config = dict(
    arch='conformer',
    model='CTC audio transcriber',
    dataset='two synthetic voices taking turns or overlapping, over music, noise or silence',
    train_examples=26041,
    gain_aug_db=6,
    time_shift_ms=50,
    input='waveform_16khz',
    tokenizer='char',
    vocab_size=32,
    norm='rmsnorm',
    activation='gelu',
    mlp_ratio=3,
    head_dim=64,
    fused_qkv=True,
    qk_norm=False,
    inner_norm=False,
    wave_strides=[5, 4, 4, 2],
    subsampling=4,
    layers=12,
    width=192,
    positions='sincos',
    kernel_size=15,
    init='kaiming_normal',
    residual_init='none',
    optimizer='normuon',
    muon_scale='original',
    lr=0.035,
    momentum=0.95,
    nesterov=True,
    orthogonalizer='newton_schulz_5',
    adamw_lr_other_params=0.0018,
    l1_shrink=0.01,
    steps=3600,
    batch_size=64,
    epochs=8.8,
    lr_schedule='step',
    warmup_steps=360,
    weight_decay=0.08,
    adamw_weight_decay_other_params=0,
)
Rows from block 6 of a small CTC audio transcriber, named by matrix and row number. Rows with one number belong to one neuron. Each number is 128 + 24 x the weight over its row's rms, rounded and kept within 0 to 255. All counts start at 0.
Before each neuron's rows are labels from the 100 clips, of 14976, where the neuron reaches its highest value: "responds to" is what is common among them. Only what is clearly more common there than usual is listed. The data: two synthetic voices taking turns or overlapping, over music, noise or silence.
# fc1: first MLP up (model.blocks.6.ff1.fc1.weight, 576x192), inputs 0-191
# fc2: first MLP down (model.blocks.6.ff1.fc2.weight, 192x576, transposed), outputs 0-191

responds to: text has "village"; text has "hello"
fc1.43 [108 131 147 142 134  85 160 106 109 127 109 111  93 132 130 147 132 127 137 115 102 111 103 126 130  90 134 118 114 117 162 125  80 129  99 122 145 156 144 130 126 104 194 176 163 123 118 129 125 158 145 191 118 126 125 137  93 128  69 116 138  87 100 130  94 131 123 149 128 156 131 124 127 114 131 127 103 124 188 132 131  99  88 198 117 128  95 115 132 189 115 129 162 116 121 178 129 128 105 159  89 123 143 109 118 137 128 210 129 123 118 137  91  99 106  97 145 114 121 120 152 132 131 129 154 128 148  99 128 154 130 121 127 159 115 158 133 106 131 130 110 156 118 116 132 137 118 128 135 117  96 127 173 128 128 166 103 129 105 111 124 128 126 134 131 127 164 134  87 136 146  84 152 136 137 119 153 147  92 139 127 120 114 177 195 144  96 176 103 111 106 135]
fc2.43 [132 139 127 128 216 207 108 124 107 164 128 128 130 128 107 128 129 105 129 111  62 133 140  90  88 128 129 110 128 140 108 128 144 127 119 126 128 122 129 129 129 127 128 128 101 130 107 134 129 202 171 129 113 189 128 131 109 124 129 122 116 130 127  87 130 117 141 163 119 128 133 128 136 137 112 162 128 154 150  58 127 121 131 161 123  67  95 113 128 128 110 126 120  62 158 128 153 161  61 123 131 127 117  81  87 140 108 115 129  94 112 136 127 127 127 127  93 137 120 164 127 113 129 143 134  79 154 128 126 128 128 122 182 127 128 116 128 116 143 111 129  84 136 176 128 130 147 122 156 127 128 163 128 127 129 128 148  63 131 130 128 127 130 161 127 128 185 128 133 126 132 128  99 106 127 125 128 127 127  93 142 132 132 133 129  74 128 128 128 131 195 129]

responds to: text has "follow"
fc1.431 [130 128 126 125 144 116 123 115 108 130 125 129 141  80 135 125 141 147 117 126 118 104 115 111 121 154 113  91 131  85 129 133 111 127 166 127 101 142 134 126 134  88 127 112 142 118 128 122 128 100 134 134 150 141 116 129 137 148  95 143  75 123 135 127  83 128 102  56  66 130 131 166 157 131 125 154 130 147 150 151 129 139 129 121 100 116  35 147 139 113 174 119 131 148 108 131 140 119 115  91 145 141 106 124 109 149  94 121  81 133 101 128 149 122  87  99 137 133 144 131  74 129 121 135 122 126 116 114 130 138 128 111 128 128  80 121 150  96 112  98 127 133 177  89 149 137 199 137 138 128 131 115 120 148 126 168 129 201  86 151 230 128 126 106 134 127 125 124 129 178 101 128 128 133 120 135 129 127 122 112 127 150 126 105 131 191 130  98 123 138 125 114]
fc2.431 [119 129 128 128 128 106 142  97 129  75 128 119 126 141 128 128 129 132 128 113 159  94 179 119 130 128 128 130 128 128 128 124 125 104 184 125 129  47 132 126 141 127 162 122 173 128 127 128 139 121 137 127 131 117 128 131 123 164 129 153 117 135 184 128 159 150 127 124 127   0 129 130 125 128 125 128 124 128 146 141 128 140 131 134  91 143  89 135 124 125 128 128 143 158 125 128 128 128 127 145 129 127 136 154 129 128 127 127  94 131 128 128 127 129 186  72 122 127 140 128 156  74 125 124 146 136 127 111 130 137 132 128 125 128 154 128 151 127 124 123 139 128 127 147 127 108 134 128 128 133 128 128 132 165  39 130 128 158  61 118 126 137 129 152 124 174 163 116 125 128 128 132 161 129 128 132 133 134 128 128 129 128 128  88 128 128 129 125 128   3 164 180]

responds to: text has "follow"
fc1.38 [131  97 197 128 107 126 107 128 103 174 169 103 164 121 126  81 127 153 120 132 133 123 140 113 163 128 134  99 186 182 123 151 131 126 184 172 140 128 152 134 113 118 177 136 115 107  97 127 128 141 145 118 133 104 125 115 128 128 169 128  84 111 151 131 172 151  91 137 142 140 149 145 116 126 128 129 170 165 145 127 134 127 142 146  85 150 129 118 128 127  78  60 138 104 128 123 148 121 142 131 123 126 122 130  94 130 128 165 122 131 157  92 104  61 111 127 141  99 120 165 119 141 100 131 130 205 121 106 133 115 122  85 138 123 148 129 119 128 149 128 135  83 195 119 138 127 128 114  98 127 128  89 181 152 145 102 128 120 142 119 105 114 113 129 131 178 169 142 155 134 137 122 122 152 172 121 127 126 138 129 128 117 122  90 120 129 149 121 128 130 129 153]
fc2.38 [128 185 121 127 124 128 129 128 112 103 110 127 129 119 127  99 119 128 137 162 130 113 159 107 135 160 126 128 128 108 134 116 127 169 128 128 122 124  72 178 128 125 128 130 147 116 138 100 129 149 124 149 118 134 136 141 127 126 115 102 130  74 119 128 122 130  73 133 131 107 121  80  84 127  74 128 128 158 147 129  75 126 135  92 156 115 138 105 128 126  72  68 138 123 119 167 117 128 110 108 119 119 130 124  84 133 129  91 100 124 128  83 136 154 151 128 119  90 126 118 128 172 125 150 144 133 126 133 128  60 101 108 140 101 154 116 128 137 153 101 174 132 169 128 117 129 120  15 133 113 107 129 132  73 119 121 128 181 130 146 128 184 129 133 115 128 120 131 130 119 124 139 162 112 140 114  82 188 130 133 128 133 158 126 132 128 153 128 169 114 128 129]

responds to: text has "village"
fc1.483 [ 75 115  96 125 128 162 131 158 135 126 126 137 135 131  99 132 119 137 131 109 136 100 147 179 111 166 133 113 135 101 125 125 123 151 132 142 165 139 182 135  87 125 129 131 118 123 139 187 121 124 129  99 124  95 126 151 133 174 128 110 131 120 104 127 115 128 142 134  94 170 125 128 133 162 124 160 119  95 134 108 126  94 150 141 150 156 145 127 110 130 157 129 183 122 131 136 126 192 120 115 132 135 132 162  92 152 125 129 126 121 129 128 128 138 158 142 124  79 123 133 134  80  66 132 108  98  87 127 126 125 126 129  98 156 121 131  48 142 127  95 129 119 118 125 127 128 123 128 128 126 133 140 128 107  41  82 105 131 204 121  94 134 130 170 128 128 154 125 125 128 111  95 128 111 130 119 181  84  84 185 127 124 121 150 160 145 136 126 121 121 103  98]
fc2.483 [ 68 145 128 124 150 127 128 128 146 128 128 128 131  71 128 140 128 128 128 128 212 128 130 244 197 162 126 129 146 128 129 128 128 139 127 128 127 145 171 129 128 131 128 127 128 128 144 127 127 133  98 123 125 128 128 138 128 131 132 129 134 129 105 156 135 125 125 108 128 244 172 102 128 133 128 141 131 127 128 128 127 128 139 128 128 129 104 124 117 128 143 132 129 128 128 122 128 128 107 128 128 100 128 128 126 137 128 128 128 128 126 128 142 133 128 128 128 128 128 173 130  75   0 127 107  48 101 128 131 128 129 128 128 149 128 128 128 128 128 134 128 128 129 167 129 125 128 130 118 128 128 128 128 122 114  84 115 128 127 128 128 131 130 129 148  67 128 128 131 129 128  90 128 127 127 127 127 128 116 214 128 129 129 141 128 146 129 144 128 128 109 131]

responds to: text has "follow"; text has "yellow"
fc1.371 [162  91 134 127  97 129 184 117 113  80 128 182 134 103  85 141 124 156 146 126  92 128 124 176 128 116 120  98 112 128 181 147 120 156 155 124  89 108 163 108 106 109 117 134 114 127 134 129 121  77 114 142  82 128 125 147 171 127 125 139  87 128 144 133 128 118 134 111 172 127 133 130 126 108 126  93 134 104 133 132 144 122 156 147 140 128 131 138 123 139  90 125 125 127 128  86 109 185 164 106 157 119 116 138 147 129 174 128 127 135 128 125 128 156 123 153  78 196 127 170 130 127 133 128 140 159 150 121 134 130 221 129 141 136  83 106 121 128 139 109 123 132 139 115 143 112 142 122 111 140 150 227 133  98 103 126 121  94 167  99 131 141 145  89 110 136 131  85 128 141 103 131  81 138 149 131 148  87 118 121 128 146 127 131 140 125 125 128 147 140 122 121]
fc2.371 [233 130 128 128 128 128 136 128 126 128 113 128 162 128 108 128 118 132 128 166  85 128 128 129 143  96 130 131 127 128 116 128 128 128 128 163 132 107 126 126   0  92 118 138 107 124 141 129 130 141 156  67 128 112 128 128 130 128 122 190 128 127 129 128 131 112 128  84 129 128 128 128 128 146  96 136 118 128 128 129 125  83 135 144 113 129 126 128 127 128 110 128 109 128 128 128 160 135 128 127 152 128 128 128 128 128 128 128 130 128 128 128 128 128 182 128 127  80 160 110 132 128 122 128 129 131 160 128 128 148 221  85  98 128 128 128 128 123 128 128 125 128 130 166 128 125 132 128 118 178 109 136 157  79 176  99 153 131 138 101 128 128  86  88 123 120 128 130 127 128 128 156 125 127 125 128 129 128 112 130 102  38 128 128 129 103 127 124 128 127 180  80]

responds to: text has "follow"
fc1.380 [120 105 128 182 175 128 145 131 147  96 128 128 128 109 129  84 126 131 114 128 125 112 139 129 109 128 132 123 137  46 110 129  94 137  97 140 115 142 174 122 120 128 129 140 130 165 139 108 128 121 124 161 148 190 129 166  85 137 138 125 153 126  94 183 122 149  84 145 127  63 109 129 132  73  67 117 122  83 129 128 110  85 127 119 130  98 123  83 124 129 117 139 172 128 141 141 128 175 151 130 127 125 124 144 102 139 136 135 130 146 124 131 129 128 157 126  97 127  87 102 122 122 146 133 113  87 131 112 127 115  91 121 142 136 128 148 134 129 136 119  95 136 115 124 129 129 137 118 130 127 132 115 134 104 117 216 105 146 126 123 133 130 179 128 114 207 138 140 129 177 128 135 163 149 123 151 114 134 173 162 124 131  90 125 133 121 119 107 164  88 161 120]
fc2.380 [148 131 128 115 123 128 127 124 128 128 127 129 128   0 155 128 128 128 128 129 128 128 129 128 128 128 116 128 128  53 128 128 128 148 128 127 128 128 133 131 128 141 128 125 114 128 215 128 129 137 110 167 184 128 128 128  20 128 128 128 128 126 128 216 128 133 119 142 128 128 131 127 128 125  50 132 128 113 128 128 128 128 128 128 122 128 122 129 123 130 128 127 140 151 128 122 128 162 174 128 128 118 128 128 128 170 104 128 130 127 143 128 128 129 137 129 128 128  81  60 128 128 128 132 118 121 127 129 128 198 128 101 127 128 125 128 128 128 129 125 127 127 127 128 131 128 128 128 122 130 128 127 128  98 105 128 129 113 158 128 128 130 142 128 199 209 127 129 157 126 129 122 132 128 192 128 128 119 128 128 128 128  96 128 166 128 128 130 138 131 131 130]

responds to: text has "village"
fc1.189 [128 133 129 128 128 125 139 146  99 121 132 136 127 126 202 122 123  72 133 115 129 131  96 116 152 128 139 128 130 215 156 127 129 121 127 129  96 145 109  82 139  93 145  91 143 127  84 131 156 105 116 121 124 104 132 142 124 125  92 150  97 131 139 156  87 133 165 145  93 113 116  96 119  78 112 186 159  96 179 126 119 122 134 126 121 132 142 128 124 121 194 127 151 127 115 130 133 128 115 129 129 152 128 126 130 129 170 173 120 123 102 128  71 130  65 141 128 126  99 138 162 107 162 113 120 130 124 117 134 107 102 155 127 115  78 124 137 122 107 141  88 138 124  96 134 124 122 128 111 128 132 130 128 121 158 143 167 184 110 165 121  93 133 149 115 132 115 128 133  56 127 136 133 117 127 126 135 110 146  68 130 129 131 125 127  80  57 118 155 137 125 123]
fc2.189 [128 117 128 138  62 128 126 128 129 124 128 115 127 131 176 129 128 130 129 128 128 142 128 128  88 135 129 169 148 254 124 173 130 106 102 126 137 179 128 128 136 133 117 116 101 134 117 124 124 108 150 128 134 129 154 124 128 129 100 196  30 128 128 189 128 128  97 177 108 126 128 155 124  81 118 128 105 128 176 138 125 124 122  93 128 130 129 121 130 147 127 128 128 124 122 125 118 128 128 128 128 122 128 103 128 128 128 142 128 107 128 120 128 179 105 127 101 124 132 101 125 119 125 118 128 144 127 123 128 132 136 132 128 115 128 128 121 128  95 111 128 124 119 126 128 129 141 127 138 161 128 130 128 128 135 128 131 126 128 128 123 126 145 242 126 120 128 128 129  92 142 128 128 123 128 128 128 107 128 123 196  33 128 115 154 171  87 128 128 168 126 127]

responds to: text has "village"
fc1.400 [129 139 125 131 143 128 121 105 126 134 163 164 132  60 135 129 140 139  99 142  82 152 127 132 149  54 180 121  85 118 142 130 104 117 156 131 171 114 128 100 154 122 119 100 128 108 136 134 119 131 130  90 119  88 143 154 122 153 152 162 154 128 127 164 128 128 145 125 126 142 128 105 127  83 128 171 143 151 119 108 121 128 104 128 131 122 102  97 132 128  70 133 143 133 113 107 162 136 140  79 107 141 107  76 122 167 138 183 114  91 120 146 108 127 120 107 149 103 148 124 128 132 161 121 128  98 135 119  79 122 130 133 137 126 128 166 128  84 148 116 106  69  96 109 154 113 172 128 129 133 101 162 117 137 128 124 140 113 109 151 120 139 123 153 130 101 157 135 128  89 190  53 140 179 132 129  96 135 101 128 130 108 116 153 167 140 121 129  94 134  92 111]
fc2.400 [129 133 110 128  83 129 110 186 107 129 152 206 127 114 128 165 118 128 127 118 130 149 108 167  95 137 182 137 129 130 126 132 152  83 137  71 128 128 116  58 139 131 129 109 129 121 121  93 128 145 131 121 147 128 128 159 124  92 132 155  99 129  71 166 142  95 124 125 124 130 117 133 144 153 116 160 129 159 134 122 143 121 127 130 142 132 112 125 151 165 112 153 114 128 128 134 105 130 137 128 130 106 108 126 126 151 129 102 127 132 134 132 129 129 127 105 104 148 143 102 145 113 128  94 154  43 100 128 125 139 127 141 179 144 128 130 105 127 117 111 104 122 177 131 109 128 145 143 132 176 121  96 105 137  87  96 138  95 128 128 139 215 129 131 113 120 156 128 123 136 170  91 144 127 139 128 128 117 119 116 125 112 145 162 135 129  20 141 123 100 127 128]